Rows from block 5 of a small image inpainting model, named by matrix and row number. Rows with one number belong to one channel. Each number is 500 + 50 x the weight over its row's rms, rounded and kept within 0 to 999. All counts start at 0. Numbers have three digits each. After the name is the row's rms in percent of the matrix's.
After each channel's rows are labels from the 100 images, of 14976, where the channel reaches its highest value: "responds to" is what is common among them. Only what is clearly more common there than usual is listed. The data: seven-segment displays showing three digits. In brackets: how many of the 100, against the usual share in percent.
# convs0: first 3x3 conv (model.mid.1.convs.0.weight, 256x256x3x3, each kernel summed), inputs 0-85
# convs1: second 3x3 conv (model.mid.1.convs.1.weight, 256x256x3x3, transposed, each kernel summed), outputs 0-85

convs0.35 104:450434391516517531483579418484514465547547533543525498528594583505603483461538388414463543465553474537485526492473463496625473492501471503450449491455600522459510483421459505562545589522425522601424627444460618510592518487549515462468550523463522550481530550
convs1.35 107:574511497478546375511506590542485529423533480458574521584464588485492544539473533496466517626506567515497453550444572474558426553512520520468472493530533412498524481560475453430498466352429534501527496581444450507498528442446548516542547508432578496530464424
responds to: red glow (79 vs 17)

convs0.253 091:492470539448382437431484503528526512426550523438494521552536468455531417480546463508499582460450439507536578454528493576468506555508507545493501419513522501501613505483459469490492510582525465482451473427426566506530566483468503488504465530475541530515493450
convs1.253 088:532507552477559452530563482465500463505466522574500603468438524498458394487480484527468568434524476456489481615496432513477487483431472542471457507557439630476558510541544585445488540405374425530554436469601565511503472490544564533443422446466440523521471591
responds to: white glow (65 vs 17.1)

convs0.238 110:468529473531518474520454501511497506487531444552495450500371512610530501503486496522525545489488519498476556513522511563496468464477562513551489538405425459507511541506588510514512464541376467425448502453532455522551506477587524516454424493546483470474549509
convs1.238 113:513450489494474540434491485469535563544529514497484481472506463504537527470549574454559463551485464525602509474496588478533527488439434512565505438517453497546498562523413574449440560631494512495427680465445511538458509544509530407553498560496502481431447463
responds to: the digit 4 (98 vs 27.4); second digit: 4 (70 vs 10.6); dark on pale (35 vs 16.1); third digit: 4 (35 vs 10.1)

convs0.179 100:571504412520498463432546573505497488589503502519561544409422533459511544447452461574485473552542418437443469449478597485496424501454428462504541504562577419388549521435527522503545500438531441422521578518520553385459528540550593550476519515560494582562509553
convs1.179 103:498525639392423521445522550497503440466454499630470484540461561497455482527541515507533545490480581603454446504549487485474554479411504433503501456484542607512531470469495469441465475477474560514535460489509552414462414472477517506540502532460507478516534468
responds to: the digit 2 (58 vs 27); dark on pale (37 vs 16.1); second digit: 2 (36 vs 10)

convs0.19 091:526575541466465527494490553388466453564527478465538445496457567524442510544422483445505485541501527445598423534508467533491493485493495504415464535462552575487595540499538500474625535480528478479479493471482518556365560521475519539549356424478520549468458490
convs1.19 086:582506585574504517474499575477538563515586431499555472677474495397386552406466541585458471482510469443549542596474525584519442505526456496616476480543599589509526498415512496486393519469390468528526618497545516501518511519457582467495493455479519343493501507
responds to: second digit: 4 (30 vs 10.6); second digit: 7 (25 vs 9.7)

convs0.186 091:456538516612460514547397528410613514513564483421530499471471436492460402531507582587522493479500461474526477539547395459539518513519562464521491522442565476470440562530458550472551580453487574504475561523492464509511425513462541483547534527498422431541462575
convs1.186 086:521513430483459494554504487582493449481476521526499504554545521598472495411463517588434419476497524414524507397499413535436472500460510503655605458477512490559515524460470553434518443600458508482456626598528399504531485484527537476504562508492453488390445415
responds to: second digit: 7 (28 vs 9.7); second digit: 4 (28 vs 10.6)

convs0.164 088:517566483571528589469519477448487513449403469512528483545493563431556511455543557606506474491457494465409528510506419455499529447483406488457543506412449504544510492443463557551523566557533441496474471425496478422490521524485442495477527534552474537447385614
convs1.164 086:587498491593541560520536400456504552557556471485484529457490437568563526481535417527516499446583552590483529552542494472421484504490502426488490466576471474535411459561484548454476466446460514527475479542432515461575456609527477416464487429509535522436478530
responds to: glare (68 vs 30); dark on pale (37 vs 16.1)

convs0.80 100:520609576528564506527565504500569508491533491507450575535472573566508491539407563538506628530588488495514446497520411513486565501550554578477468502469496501497456522560449473545395527518461517471490486434479565568500579518544441536477486459496535545477496485
convs1.80 095:520475501475467525567422503468459498545520485351512508460496435553490525477552472414558460490633404478489451475490510520484471454490505434487455490487446445439482535532518464564511442544372515504566507431545565481516477516539456442572518452411528485444504469
responds to: the digit 4 (92 vs 27.4); second digit: 4 (61 vs 10.6); dark on pale (41 vs 16.1); third digit: 4 (33 vs 10.1)

convs0.254 098:557550457465517413516538513500556562621507515590440447496444582421575495378524533479589535485553547377539430533544505472468538553466526563594553606464522474524597448519524518553496516582495409547542538515476470390404520508540517515460506525515375535443513479
convs1.254 093:599603512511582565499501491395487456499560505496531523554469571464507444584459530474457500585604448539534591522393566453424546473383498376520415499528530502436458394476521474424507565456423499546555467508548507444498493547485464472529555488509458513513414591
responds to: glare (63 vs 30)

convs0.4 096:484518447579411518456511541383564493537517558530439488497597499512487605538505518476524532473490536465510519534545422423455432477480503528521587565322493469395519545429439546497562492562519569485524536526458504466530423569540481468543455569505409469479435431
convs1.4 089:461494477470455463490500499476479500491480519510522544501434467419591490395489550509372562511489493555545550497482565572433518512428502444527494435483545530540497476510516470493481455517487554441544531581474407467441505457353523539442567475489536471602519561
responds to: white glow (46 vs 17.1)

convs0.160 136:536508512388543586515508463548446506408491411477531423463519479522457395442543499490452456502535438547515506505554563574532461418615489445475512510540536476486479431456511477497473477496545456415520463454554448533498460471458542545536487447576519457502579534
convs1.160 162:509581544414512600558518449573488484456511478468487427490574480501520538462462485426569499562541523488539540443587546461486499453623523479553504466534564519510441483591558427548530482501514407482552498504576540453535477528541510448617474433541450478432510533
responds to: dark on pale (100 vs 16.1)

convs0.239 100:510538486459510482476443472512566531453615384416583467516420507497513490488431539499499542486506532532525517479565528470567525465512500580495461427492520473530483520549394400431503424532483509501464397488499569558438491543501475532576605535538604501514533480
convs1.239 121:505533530561545513576540471470521485555470527525509563468538489538490516614441552572370494470496495506434630502563496501526497577485541474461463429531485516496501433522622404523524497508478418499525480512553503505478438516505520472481470543487523519543443454
responds to: glare (99 vs 30); dark on pale (67 vs 16.1)

convs0.100 100:491541549525450524532432472507497368536540449432438520547456518514530498449533359473546489523591535513497441551548471462470532486498597481536531596492559523470475493596481509434514474528522492529563493527443471479472481474485422397547480563498553505477418558
convs1.100 084:430539470522504444575574544537515557443535503549526451421442495528635536587522520455417484449499543451509514507558508435405588498453460464561510457462522486462419512508541554574480492520549563520493507574475518387562526488525617533463530442434452527533522424
responds to: glare (100 vs 30); dark on pale (58 vs 16.1)

convs0.68 104:531457531529442563537515401484518563503475443549465534501540461552515497601523567505525445489525484446477524458425482481633487558501518475465466465478528573496479433397589501519561496412473476481451509477440494511490401573456528494522497436574440463508473565
convs1.68 089:573547448495501492535507524550500437481482463533477408554544462479440424439476487410540480464466496465456528495513485499453570440479487511540500546575568447579476502502398580504433436415562488543461529547437512411500554536456426507599419499492582496463509479
responds to: glare (94 vs 30)

convs0.248 087:520562542472520550457403469563442348616601591504470499460526509518369475370467518453475448502532520530569484451527455504516459457588409523503497515487518544456469499518507519498565511453495507440467453507531451511453504592439517446494565505453548574522488484
convs1.248 086:543445448499402511557539544514564506418527446471505583550565454468474559487495494521472464518452462433524576483482454589465495583454460446469481457547443507521529511508474537532466450467457559575466495618457439447465447423486453548431570619532503449472488505
responds to: glare (100 vs 30); dark on pale (90 vs 16.1)

convs0.70 108:601582540511490487479457601442510416425549498521486498542521515484536469503369443519440548459505474457477537410444389415457430510534452519573499490525463493558455618446454570457442482453516387540474492472455426515496512554536512511518497521541444439403488516
convs1.70 113:476368494468527478495415474518505501521514449372550540484530571546559455499563463486497384526539439510675543460533447495512500435510467537501517494492476467462516490566403537480500473566429496414473594530377499459529580493413495509489441498497431575562464511
responds to: the digit 4 (82 vs 27.4); second digit: 4 (57 vs 10.6); third digit: 4 (29 vs 10.1)

convs0.158 102:464424494470493599446497414543484432603446452485513399501483538475425424502532342502468460543462470457492524472524443487548473476592477480561421571517486487445610429357468464660506436433468484484546451546554485500496487487516593523565498543577508434459510464
convs1.158 097:556465467423544561422505482510486516478502435447552535431485470468508465475541428414580482463418501517518601601586543469506411478530433501537535576478544541490527473502558487476499489563502424466592526441451390518460414432522467513457407469479469590529450533
responds to: red glow (39 vs 17)

convs0.210 107:524522464543677475603491516466440542430553464539467506498447559529410510514473528525571511509409550451492516487463432425481471463549515456521478480519522538513511481524560515469501457473461422517574528507505539520569522505505429476646429466530535537566505532
convs1.210 098:443626590478506443527478490415566534534472496634523463487495462432572577400497501529501489452526464525509504480433524413472544504470455484462485539521474507448426503527541603511500509422486600427528471559475483503481489445553491523439467497462463576458495484
responds to: dark on pale (95 vs 16.1)

convs0.115 100:532454421404568512467424474496481498507400469381437463459493458525498458498465569511491523470443587539528487517585464472652503460442499486567486507494540612423495602458466517542510497601458456471451494501429480453448480537447472441495539570470510453479508541
convs1.115 105:598530560483545528501500533471570400500522450447394524489549560429505433456467532544500510425552434511558452589507511480428470430549474445491495496450507557542485413454499513438469511437451492521572442596580541477538448530480621474538420536581492587500502514
responds to: the digit 2 (87 vs 27); dark on pale (68 vs 16.1); third digit: 2 (40 vs 10.2); second digit: 2 (36 vs 10)

convs0.75 097:596549447542479488468458441460417485562484496505549505542462478477503508447509554488526535402527434498394575440585549517464435459468431458520554558506523491477463521463439519428345358498574433541512530493512576516479458514447569528513526606464535514542417611
convs1.75 104:401578564516488456445431530504488518542504457504469529527532571493464556554466498472571478536532591503447511515501508432498480537552538449558562478451545521531455410513463369508440488524476523526527431505477481561496590552553528508505593422503478496467548503
responds to: dark on pale (37 vs 16.1)

convs0.119 106:489556511483473519526529510501523432700458551428517514511497473483472498451416285448502440492551515452468411539508460492458472438499504598601448460555522526493503512464470471504499560524615445522593559562506481533469497511486542556503432524501366574483475532
convs1.119 109:559481510479619535532556592409517477451477530635529509427459562536553518572528461517469490552509570481528510459386592479470447443551540435459498500487544492521473428532497464457468611513398511488568465540589553427431438473427575530457526535521536541465464540
responds to: glare (84 vs 30); dark on pale (52 vs 16.1)

convs0.81 086:496542470501489511498521440462466543509501378515526523452543444618488420482548478496531509443501506551540515408495522571476506524470434500503506489530546532630497455401678440534486461559544414511495470505464549599516539550498571491505491479541507527478524492
convs1.81 083:510631540499422484573558451580503529439532544551488464509470519464543391442500444466445414601512587430405501488486545389550494485480549499587545440512475434477499499493363456543528539580461496486425583573532523465462470504498542475538494436491578494540495522
responds to: second digit: 4 (30 vs 10.6)

convs0.141 096:497521504436469537478454488577448484500501474436577554489457486600514472515461560519477433451469399476530616558490476445459515469543569633556457480516525374478438513524495567451485497451562494507521533457534499555479463487578558488499485476502503474514446510
convs1.141 090:521479444443514458529483465564498453524422458504486492488501477449429536498453500514504431529459582582420435467631396478633480471466475499396412503525586488500577439423492433511494461579476503462518536571511507469514535463400578430474457513482545511561498533
responds to: dark on pale (35 vs 16.1)

convs0.7 095:521633571536502468480394434467535550548535466483518409521513486510499482532456503509519467480595467534517595493506465457475446485513547520507487460380543477513499465525441474482526517524480558487541463555496520531514526441489430494549529553578545502456389519
convs1.7 095:469486491530474540526553505565532413407458506499497494546415507449545486430389422530437501524440519332529493436559546529397428458467579514494485530487430469474442519513570521567445486506557477525512530498419478499502464429425449559495493558410447563477460530
responds to: glare (85 vs 30); dark on pale (37 vs 16.1)

convs0.11 106:523554549426482535498511529499498521399418422497529425545509463491534517438468465492569556524441578465528445431461420510449523533572439472549544460561482475494507457530481539484529545423448603478507536401485576559459485567540423529515481507442527460565457416
convs1.11 099:607491472548529512492492483501525588491609505541573431475472570483569480511591493473513410458492518502479604493460480566549477475550577521494468439515565464511511547553440547515403461445510443523492541487517442469410489569504521351496522465507574455490492446
responds to: dark on pale (46 vs 16.1); white glow (43 vs 17.1)

convs0.176 093:529462572490536327506488521484464474453404458510463535477493500371511475423374493458468535510454566552454497533499492470581521530552516469518466460519479456525529554353473557477485493550602580567536502490475482570453452505433538518538452555521538447404597510
convs1.176 088:522462436529527473494381440450470461572534477443583496461490471476556479420530550557483477438357494510598518561475539545503512423513460502501461444541463521568496498476466609414454517505412525521448552467450558435486443450554544504472483571505508433534547605
responds to: the digit 4 (55 vs 27.4); white glow (54 vs 17.1); second digit: 4 (35 vs 10.6)

convs0.18 100:370500485472422454547481454525478470618522416505504480502543503418501388513564492412504469551475523567437505417523541443523617476532452488466499554530512428502492487508519450584460430507455504529522558420570489520435500428447475516436533498454447559471495531
convs1.18 104:546510336480495571480494521576506616506563445473431531446460486512600543528477453448545377528429448429520506463468587485416399389511443475556561516478528474510410437540481517434471559502471505553572466497488470504517527484497523454497502535550493439462469460
responds to: red glow (75 vs 17)

convs0.66 107:519532478530526624507536493523447499506455485509499452516590486605531453466616508564500547524542501485497481519494459511560520438484450496466490627415510479479542538489500542538451562498541541431414532538510487518522492497470505483535499457534550472512525539
convs1.66 110:507480528540423515487547490525492481430409624489476488491509402435422622527422520467480505403460471552546449460503551388506551545544619514512505447499531573494392447468424465405464488424495422588582501480511449453522463533499595492527532431491521499501510491
responds to: dark on pale (83 vs 16.1)

convs0.111 091:410502496501463552583470441422543491510515546499453465509439422476534476498356476563562545434517422508478566512485470384401533443513497509545480524516515438500527562545452623529446507420451514483455458525462456513586496529444532483556481537600568478503451523
convs1.111 084:522498449444522477502444529513607559608485470543474477441505435464517454553546387528480441525454541522537483485467512501575546567535552581363526565459489596555437430419540451508484459515486484508474472557582561562423486507463530546540548492569537459477466468
responds to: glare (63 vs 30)

convs0.62 102:494565520504487556468497489442533567506548503574521495473517525552510533426509492475423487498372414508556561512509507511466495448610460489494521667264379316450484586466480539456519428537605466470547550473488584462541514582505544504505471447560501479460491524
convs1.62 105:476527495594491432512521537494432492458448528483479475462472566410442453538503556462539494572492355420501478470571429465354573612535517496431533456458507405430513501464501528536435440498494513510439456553471437441452544480447473540431521539510421412565468502
responds to: dark on pale (60 vs 16.1)

convs0.236 101:482531536541518466493495496575510478509519478469544493540486541439459511475503440518510552460567597437506511365419492453484454431497524591552443539461503561530571643520527556429377513559473458477537519565587492521640487443395493489408416493424558498480463443
convs1.236 086:476387477568519537419475513594550577501564477457573546497523570468499437533451545429509473446530554549502497506486424547402480444442461579460497442481536503473390599428543564570500480393534548568501435424482429473445469537564472492547483522482506441607486547
responds to: white glow (47 vs 17.1)

convs0.235 111:521468502432553507489485435511420452495536477508574518515543462532445507507550480480441447514482478492534542443487490523516516542422436539529470553479426337401501504488449551504552475525494441525441466444541486564466529511534508533522496468542444494481536517
convs1.235 116:477530515503443551501514483547567468565474572478489467405519455547437478578467501484555521632592420501426482425540484506522498434548527538476475439400506439466495487446478500565478546545478484449454458584492502461495489582460460487398462494572532509468475551
responds to: the digit 2 (95 vs 27); second digit: 2 (61 vs 10); dark on pale (49 vs 16.1); third digit: 2 (28 vs 10.2)

convs0.245 106:571596522419611558502493578518521475606507506446417374464534498441407533480481547465508502498473495460505547512560452518489461415505488514580511645497471535514561516449456435556469494523515424487598428461456433529485526540507488517447506505502526539521497555
convs1.245 102:520469505487591530528450491485446500400449532461548461494523492405476499450525526437545479592476457502565493547515423488479481509515458477534432480482424568474488409514573502382393571511515392533512475494466484489537435558444380516494491413574413397489464598
responds to: white glow (46 vs 17.1)

convs0.44 087:525529484397553500513458609549499516476516492469527507517488512466435462495478434519437466465453424454487468444505422397457463454557552484463446452496610523387442521374479557448544490437585448478559548455482505483463534548575506464498458534469550477478576584
convs1.44 095:474515536508588512484536565454517455562479520463516502515479633514530567553579532580497453516466532457488484576504531464546487513493454555574603507422579541405500455392465507482521455551463538510450538522514455547446536548516556526490446415561494533501508529
responds to: the digit 7 (60 vs 26.9); second digit: 7 (44 vs 9.7); second digit: 4 (33 vs 10.6)

convs0.252 099:447513457533554543459520437540460458455617580506548419473463399496475501557557687531477504576416511424534552559449549528344478504415482475481486536516475567510465506464384477577549454524479502437464447441546497522505520538659488491484581500431471492575495540
convs1.252 111:502518523485537583489446499460454448529443401522511514497515582485443478452470461514515563461440528538522470551517623389432546403543503496488471486473521536503522475476443567443496481498567486484500512458498548490564493406428526554537482431497447472524481524
responds to: glare (95 vs 30); dark on pale (56 vs 16.1)

convs0.112 105:541478619547544410492454538517509433484511370521550554508489515428477443424505485423493568461479508517478483547578564596578557471481582597524511447510515518490517476424415488493503470481524526499447469503559526461488378525436514499521476480504439495520487508
convs1.112 104:477476505432516518553516516466534507493536485467518462462563487521502463513477474567414575416507460572514488420613403586470461550446440544509465457510497528505617547469423424511517583538602554454444563471505636427454587453500523531459562457481477551542524400
responds to: white glow (54 vs 17.1); dark on pale (43 vs 16.1)

convs0.69 102:528412441450585550556537521506464502492499526439477568456586620516458440523465496485474426468459553469507526525577459489549502502491634481495489586487553493382500502425499551515490492545512635446425453458472506497466502416409555474425498526469594473448448541
convs1.69 096:549574473474521469492527421427477520440453520403354478522446413475488515453516474503559540516562412465543586465439495531428554529482566553467446527489559463497505485474485442568447434420544444528553502477443428525605504546527415508541417492466490440502448492
responds to: second digit: 4 (36 vs 10.6)

convs0.65 104:456525564492588504581530469559486507470631453506510481483611450498459522503516409514494543501516567410411493424501487505601480426531388492490444532543500531508597517488554589515503555487486443559517498459480505505461583544503446424520454549513613566481562496
convs1.65 098:490513479493513455541431540488436542531570577472529594542482460526534549496511518471489466525470533489452456503445488403503508547509485512432552575460568469504395498479520448448497443522477561551548472588483372484552488460436553515426550554553463541559493596
responds to: red glow (65 vs 17)

convs0.6 094:459505481539465530554442504484546473527457424562527493536490489445510515513476471515484443468474659506459522476508507524477548512489446537515493324634523618370464407468526478529506445559486502478405515522524497520553514541539447537556498433449485456496559487
convs1.6 104:544466432493488579487488431511539461501585532474537411512548405482512428406440563508493536528467418472413487525459582528465487375524576519522502532444532560480523598530443472535512516453457495435468478469542465420495501479472529556480479568435527533483545530
responds to: the digit 3 (54 vs 26.9); dark on pale (46 vs 16.1); second digit: 3 (26 vs 9.8)

convs0.25 093:452455485565584439686538506505519447469529586506484487459545469537516338472428514499540501472512388431517450554570596541533516438472489600506457464465531512556634364525429672550501595537493521540545564538479373540528462510520517573495492527467511505440432610
convs1.25 124:464572407609510479507560507520492489506514501525511503459469440465519477579525525547443546517581508570508441452409501443584543591554508513501582450504536453497417562380451597548521556472542503480465478506571488472470531458509565516574530545498569530521475491
responds to: red glow (55 vs 17)

convs0.67 093:482508479491505411488496516463419522446512414506510444500551516495462518537503525489438579522394552510520566469470445539434458456454577506525454484531665467577541473496558526472538491463579482476457423511469451509516635548517620496480534458538543496442458503
convs1.67 095:527584555540619536509513534546472459663626469527539532564453488489552548540510476551462488458553479494475420605450440507515459565476430551533563456468496570452467518446417560563434425525504512533522471518440511504523496525522514557499377470469541525547441480
responds to: the digit 4 (65 vs 27.4); white glow (49 vs 17.1); second digit: 4 (49 vs 10.6); second digit: 7 (27 vs 9.7)

convs0.183 112:565543530494594506603471461510541449549420465403467465527613444494542557579537524478404524434496484509458493478491533466541471447515536496491419501460541521477501532515461438496529466459480544529427552506511555519526416506521509489488516426458501515564523502
convs1.183 113:521462527593502464466532489553461451470528508460501459532538485532460601533461526492489533558474479548445456478568513638474456491595479533578477470543368491499511527493441473451636561556564440474475415441540511449494534579459487534499610539496456585521523474
responds to: red glow (85 vs 17)

convs0.203 084:519558542467504532480411438514591408508502563415464481492434545442388559483478566526519425517497514507464526428443454423494464457576493492600451534453532486483477480552552557483492531461466561468476493507460446521491496493513498467540554449571553451514560520
convs1.203 075:462526479508480584513485513445404439493527420544463525415459452486500424512455560536478501503475532439484420500492443477414563511534515441459522551511470532475517443441472611523519448519408514496533441393422519580492418456550485506526456507458512498590414417
responds to: glare (100 vs 30); dark on pale (39 vs 16.1)

convs0.118 088:394487475472482500563519483625475554566460532403529431521495495498586438465513483468443530505636544532423595433459461477527517468569523598529548470611475494407464497522543537466488504386439495507439499456440525486500517473435443419475543476513510532567495515
convs1.118 083:483546557479462483494496460544526442524548477525421526423462426561582550479489547454476465549427571396436429520510513455478428388516427487484580408490527498447444567524459616447531545464537535461538554466570527534415462563488526463534452567582528496496487478
responds to: dark on pale (40 vs 16.1)

convs0.181 108:486519426496486570533514492549535520553538431431517526514430459480559447498469475521542452466474537507551550585462540491482447533455431568476532399651468453585530468447499527454513579501501596495500469589490590556509493609481477463485471473521506501460499458
convs1.181 117:500522482473473487468442362550508484570493534473466547490501576495467462495528570456485421527557504549532541443522522564506556508468536445513605521499463485538443489540477512490446561521502430472441453416545600464410497519553553488520570428557582500533530549
responds to: the digit 7 (77 vs 26.9); white glow (72 vs 17.1); second digit: 7 (39 vs 9.7); third digit: 7 (32 vs 9.7)

convs0.131 101:479477519569503523537532476491411508504475444510553534533479530412483546477518503566400460476593503549578512505448510502463504554442491471455459447522440512503394438485500507411511425537460591479501517532434528501527541498550548561498508526449494425495513531
convs1.131 091:423530499498513503447426439545589483553528492482529561361586509491542475470473485475539522550563542479358524442497496534443504401448523507507544481535464474507444497493497477485433556522462489493484545458541559555480478532503482553467491588501503527451484474
responds to: dark on pale (69 vs 16.1)